From a checkpoint of a small image-text matching model: encoder norm rmsnorm, encoder widths [96, 192, 384].
Rows from block 7 of the image encoder of a small image-text matching model, named by matrix and row number. Rows with one number within an expert belong to one neuron, the router's apart. Each number is 128 + 32 x the weight over its row's rms, rounded and kept within 0 to 255. All counts start at 0. Numbers have three digits each.
After each expert's rows are labels from the 100 images, of 14848, where the router gives the expert most weight on average: "responds to" is what is common among them. Only what is clearly more common there than usual is listed. The data: single toy objects rendered from many sides on busy backdrops.
# router: router (encoder.blocks.7.mlp.router.weight, 16x192, trained with AdamW), inputs 0-95
# up: expert up (encoder.blocks.7.mlp.up, 16x192x192), inputs 0-95
# down: expert down (encoder.blocks.7.mlp.down, 16x192x192, transposed), outputs 0-95

# expert 14
router.14:102144113128154140138131130123126134197139102132118148099109125102153149148150166123136113088118141139087159188149088094109137123114166085125079196163124079145120086134069096158101102070159137164149146091149081158134154092159141087146101149225082126115104128165136163143093163158136163104
up.0:129203121134131113144128164092076162086142153163113094122113120210206157156168105078103113093146127125153128088181136173135102124123151173137166107098106146094102120132167076105127116188123113130089092097080124117128129116132125213175067103120105104132159118109102097056115089101168166123
down.0:137109129113068111089121110127136122099143146163124117161086130190161138132106131111138146144132123118135112111124117121127147151183093082172131130130151166128145141125170146120142123109143140121131172156197186140077085089151120107139126103109121184048100176098064105110100097158138103112
up.1:068108107171126112115119122076124140097167197059131118099126149104096078181139067142157132127144132165151132145170069124144183116138151074115143150110169107090101136099075127157096139121189135058092078163154128138161167066135151085132108150097100136139089104193070103094164163072121122119
down.1:118131119170148154134174172139081095130107086149147137095123066124116138127152099144102155145160123106102146146148119143170184178134126092135144120217140175094052143105079178129090114113113107135101171119137076073101156179106123155097100102116171125101148120139183123101111182144174088137
up.2:109112099128146141114151098140144087137130134173125190067108099122070092176089179110185130128108137146142169145073186125105094089084145069156091172096078129139150172112117143116172161095139089102122135129108183177103116093125177116138103147131094102143137104193152173118178150084135121143
down.2:118183146166142133097116147158123072112104109142140125132134092205105149135118110101147134103100134147157137121144161104146219137123127120127121130121137141123173121073111147134179165166139093146130139132151179142104172121112179121138076086108170101183153111163068163163097166088116185109
responds to: blue; teal

# expert 7
router.7:164159139075058205119124067100079119131146138144100071108137125168138107162099166116090152126064097137172171087086134125146133138114131099137121121149100100162146082123144129107162097105066133121148094144147131124077083088139146074091110163131137103134125186094171141145124095125136155078
up.0:198134167129167133183069170112117155183119207124057128151119116099095192119124137136075073111123135100133158139134119134183090078088111091095135084138121169092103161132130131167126093112124137152098133149131106127113102177117196191091090130122127122105136135144108184180116164150086078133
down.0:092133152148076140133128104165183145158123178139093098146129124111147089101130144150116164134100131125104201167144115144131133101124184143150116134176126124131134148145120156083170177093156117065119105135079153110195190080075121095123140147132090087090137119155091176138138088177172109145
up.1:116110130111067107076076134055094136133112085120139122084124142054100109109138141041112169123110145118124160138072058073118119110149103132139110167128094099069037132102091123153134201156123178090083108176130124131091135110111156073123169118124113082164151101131127124179106128129096107130
down.1:115184111167167173189157165171035106150166131118146092090110102129107165054138156131185118093087138092120123093117162071129104082121100194113120088165106104084116135190147107146089118127151141118129131123143171156181155104085099115128113147125105111122140112155137122102158208150078107100
up.2:105127164103144149103070142114133135093092108103087154109162153135157111147131149076079139147131161167183106168119127129185135085139075112096181114146123155116178124129148159143121140094151175096114111128145201090167116117135136124129098131135182112148096122137137065097146081087164176086
down.2:093173124106176127149163184095097176151150131075143148109120211158193104125168134185114179159123114160143162115101160199057172134186184126154137081176115127075120117164133118157138155086118168080095125124138130165095143085103132165182154110103119088152160158186120096110101109185093119193
responds to: white; ladder

# expert 9
router.9:200085116110144150187145109120144125154094166092130143112123134108134139185167127147155113131130227088088091108153140182135146138193128127106137111152086180121140136165144177116157075138039136113152144121110124183157093094166130145103161168145102142118137101109091129154099109084074153129
up.0:163152154137063131089128101155154125109065127119151107138073117139114142131164153067123145142121146148112167125155081104129149155180091089125153121149157113127134114187143155098177107109172111085150164178107158152163163113127160109217105133129115129146118133099169102126084161208201137159
down.0:126169104092082198134109165087134118144123122108177112103126135177133167157100105125139186129115120154132066134119164112117149135127115100097151140068186099123102079161108088157142072106182120100130134155113112100108135151160098100199164180148140152117119144101164142070151071180056057119
up.1:119138193105150135138115102132148147130130113150134148102099082131141133089133105128181137143076150192212116149098164103089100191141172100087144165140109139104206131142158148175195165176097113101165182164174126142100133169111081086150182173144097120152124125119164148146138136174144065112
down.1:161087117132136148136084103106099073039117116078138204087150153101108136121040108106138130137113106043140158058107084137111090151143170068113132125154223099119104171168128151111188102152104149152133154158168128154142131108080157173096115133122085116146163146146132103163103126069103138165
up.2:163137113147072106107121087125110128117080118128086089115118155086144150136209099134081152101165153140127110135122139186154103083149041108137150088090077089171136120130081087118144124128150112198092087115104147129132147129078082087147107087116147072195113148139118125087140144121127151151
down.2:155082144133213188124111125133152105144122101105161098200120105124108153149121093195126141131127143104186108173106091114134127116145121129200095103139139089098110089102094100173088030098148109094167185122154131127133120076128120141159120137105146148103155131141155126105079084163114098176
responds to: sofa; yellow

# expert 6
router.6:178162108092108146124146129126163171144138131153111058157061107146120068111117138118131100096192095119088121118164129128124163179143147181203161181106109168148143195142135121134138088116175124132043068111142089115091128168179137126102137149110069119081109149150136120096100116127129165161
up.0:180123152130097154110111093164106147117133133092117121085096158148117131173128107093171169157126125167143154110157155063123118117152154083191077107120165113129107125141127167096166112180146130124145152196131062099062160144124147147077116147154116184116117126092148126131170146121128127115
down.0:157130111132133095156123121086110033175197209102118139149104068134151108150133053109128148111129111189108124165115156102158087104115215150126093114129094145082124142087077146127153143154109110069108140126096137120144159132132134195154189143131098135104113141151093089161074129127174093132
up.1:156163056118114122108109113121156096124140145077129117126087135155140089202120149144113171101117147100102109116170098070127198141071114140112096055189124145154181113081114134142158098094125146134044104130105140175124064127152147155149091199110047100136127149103116101171185152138075128159
down.1:069159116095120145101079080160141192128069123155135141115101077133129142102143093085083146179167053156086085115122142130166177130186101174097139127185080182142150126125073109101115148152134117160133172121134080143115119104100130129084095128134151105110118111105144146092116172140096102131
up.2:127147139141102105128094060112158103167132119127139151151155084093098114141110111100111171170112177104148154087133156130087155114116087103141175164107098110121060087099119133130055122099110127092096150197114116129155094107125066173179182153095130209108063184154122086140103137136172188037
down.2:141085096105129115107194096117175140111105132145146133116142100059108134102125104057142169172154128156148135078132099132112135090120085080117121168116122110158157128096126159151126142169164141107147117139186105072105072151165178082149083134117080139159160113126099107135126082123121102129
responds to: grey

# expert 15
router.15:088181126146176134103142153154078111154136121112106069129133112125125090162123177125134156165051128150176100156126171164166167151062161121111107137059125052090129151102067134073119122084154107142149156168155072144172113099110088148089120121144119109084143168081085138134125076174188137088
up.22:142200117137116112118117115129142103119130133140153123111148130148118181090171112103142094139085085135130118098135111118189174111142205146175150147090120162160114128092217189152099109089106147120141150136090215130158133100117114170138136100158118103152082174120130139155063115103203091122
down.22:093174136126111168106106111178051125138114149145184149118105135097100099120121195155166142085144125119157149197141107078164130133130160121121148189137130071148146147185124080112100094212119097146070115110060149191185102166087135111110070138121110096089105144103081149114124140151140119144
up.23:107163111146111087133126110107116152115128110109162080128121170146175197040159134124163099126064096061108108224084157162093111171129200156096064151097104146140146164120178167179117144104072158124132185150089088127059136112095091148165079156054102160150111170103091096134136139117133164156
down.23:149091128171106084139131124108117112139081158143115116113158124127115124100087054110151175113087122110126070062190099146106117097146118157145195163061128144167108081109145171088155122107078217133165118114118104142100089082123096084163161109106094079122141132143119126139126138097134189132
up.24:096118129114123146099148140044144111134140126103173057179084111142170114183146191173092107112103202090145189182072127107108110124152112115135181135119153187082129135077101203106076118133125145126105170161125098125104152180135091095120104107158133107122132081195117123133126066100138107180
down.24:124142105115126132140113107131161119212071099124068121094154129214067163181033169148132106166139110140111071134069120102132185089120132115168134164144170095105174192122119145106122148115113100098155176109150149176129124172134174102095178029118118109146098108160115092122095117110117201113
responds to: green

# expert 12
router.12:093114100151111065102149149141130110069065130141107079161115165124156166152133162131211173134132064147151077179067162133168107128158123183072103120165143126114171162150105121110121130109177141108161150075180161125155188126096107144152192124107185195079164093150106198100117186129112146135
up.22:181133117106143249040149149075146179101192122113111117113101113100087147107128104083163176141160120149128089118121136163107089117174108109189114123145128143168092096144151152151089118137067075124111122156141166242120136133126164111101162161098137146173176138136125087171098131100149142167
down.22:116085120158183124099087116099152098155133166136150055085167165165137138178120126112143120119060188132105160122138094109125140133075208122150138146173143135141080166106116140120061133125125116120186140179120102125124132059121122105112112137172070212128169107154122105154122122075152124183
up.23:121072160097168159121193076125130153112142126105102169124140134162173081110110182104097121135154175122109082150119095134135072183206096138131115117142134199104109185111109148102155168189190137209132152217153141066150139153137094162128143100138162074149170092142128131112159175108109158154
down.23:126147186081131115108099173120128108151123103089110109157094122153065159141119104046098151106116100185146125152143137132167174150172065088115177113184153174134132104086143114061123141135090173128117119123122123168178084084157129131138165152152129139144138088094145184151128213134111058054
up.24:192129115138127087119118122133144109167139150132122141180050129129125070141162136180148089091139134150133127175085142136131088146094107116145155138134060155228088146097112117152105133100179111110187107129152153131122118083147189157125124129121138146107121147078135118173122161147114127071
down.24:062131105150132128102144095127152108148140170135127132140138144134202095110127129130086158198166125212054103130089104113173099078127103098150100139088124146089091107111151146072101178091066131171106111173138147046118135123127156069130078114168102067108192167107155078092132122067112159083
responds to: from below; truck; black

# expert 8
router.8:086091148148102134144116153094127128118134061156180182062134141148085095113114097130112156090216126114134086142060131106140141166147073138103194148139120110106198195081131148146138061150131137094142112114159095131125120161132118117122095098063098159151120081137143117146113063151130170165
up.0:068135138094143143086131116095118135156154130089188102086097157151149122111133084145108163137128080053106104128135112144107112132140118114163079055139162061091210137110118114120092090152107060134199093168174144127123069174125103135153182115106096092189158101089074130147146119093124170092
down.0:138090136110112198111101141120094095145061157159114121134108207147221148121156089094138207157171114137102115111119133074110093102080122206140091103141120167176106115155084127124089173067059125156145143128191164184146094105156144151151106096152143052150162131072119124092114114134118059147
up.1:154128024138124172125142177133074124098122133118106122135160132171093083153138165107139098123161137200178153118168184114137186066077193178102182108106145123108137099097115148115137086091189162129106088125172093115139165077169087128132155123149153144181076099103117157106082120107077149139
down.1:120194153122102162145160112127172137131164092133124124155163153088117176144137157146116103093112083186107106162108123184153197162148095160119191146036147114133114153057178098127105070122066168114070110153128190132179164109132109144123074071159089116171166115133105110100121163127134100100
up.2:104121101122165170118126109115130086217127127117153134121110109112096154133144127122120136095117113075151189144136122106147149063109164159130105091158154085162161201114139088112126098144131068184121087111095138092091091144114139134145125152121088178183132108135065116115160137104081125131
down.2:130163122119090173133111168152115081201178128111131092126110113130138132089145148155155150120130158128122215086126195130089106106153088164113105146128149062156239080146067135176093135096106148173133167088146137144146106118130152191140102095109208135113120133105157128122079150114133094107
responds to: ice cream

# expert 0
router.0:089152128165144103134210134126122144145229123152103127182126141056148147127098105144113150182145123127072164080127079102162158060121108118180122166120164109135087118134109078122088192168159115109101161078159126133153148154075134192164104146089126145059121114065122128135150146145133135141
up.0:114134185159106132103174142122129126170138146152154069149155095188145172122101143090149179116087127130121160145112097113105158145060077096130203137119118162112173134126174146087099089066116117121153150109139154129073113139113136140158177123176110066110125156168111158165197105129138071086
down.0:102141136178124149105154073141140201104164186170111095137102064149115134149140120148097131101092166118129115121082136146094148050039124178132160133076122132093089119087167109173140134172127108162135155155138143123127133127123133078122136121157164119144105086091119124102134130148101110104
up.1:112066122113090109143119127118145141118112107132123163160093129119197175106155135182062188123107149139122145142180172113072154117124112081096133145151119201114158178136122116124145114137145131157111122171072171132153122191105157143051098095093113045109153183083068138150172176202080081137
down.1:095085151184130153091101121123140123131084077171185145138101098177127111133191165092063115097138082092167121149161131139145138163103113134109130121140100051114138195136127125138090211112120088103134093139098131137126070113136154155049113091128202145153134131096102134143154181111118130133
up.2:165141136137154197152113098156116141131192078178129175111044141123158112120201106095073032166120069120072139113167124146143168160101108106078096150080080087139124102130080164119143100119086042132104140199144179116109142073100093140109097154141075157112160148159121063126137199132115132137
down.2:198141135095186055138131129104158142162165118159147123128115157174145166113113142141124145111161192129116096143141149136131127119127116075105129111183080054145153148182171108153084155069096090046177139126158057126161073052132185139109085124162122151157135186127148118133157127146100136174
responds to: ladder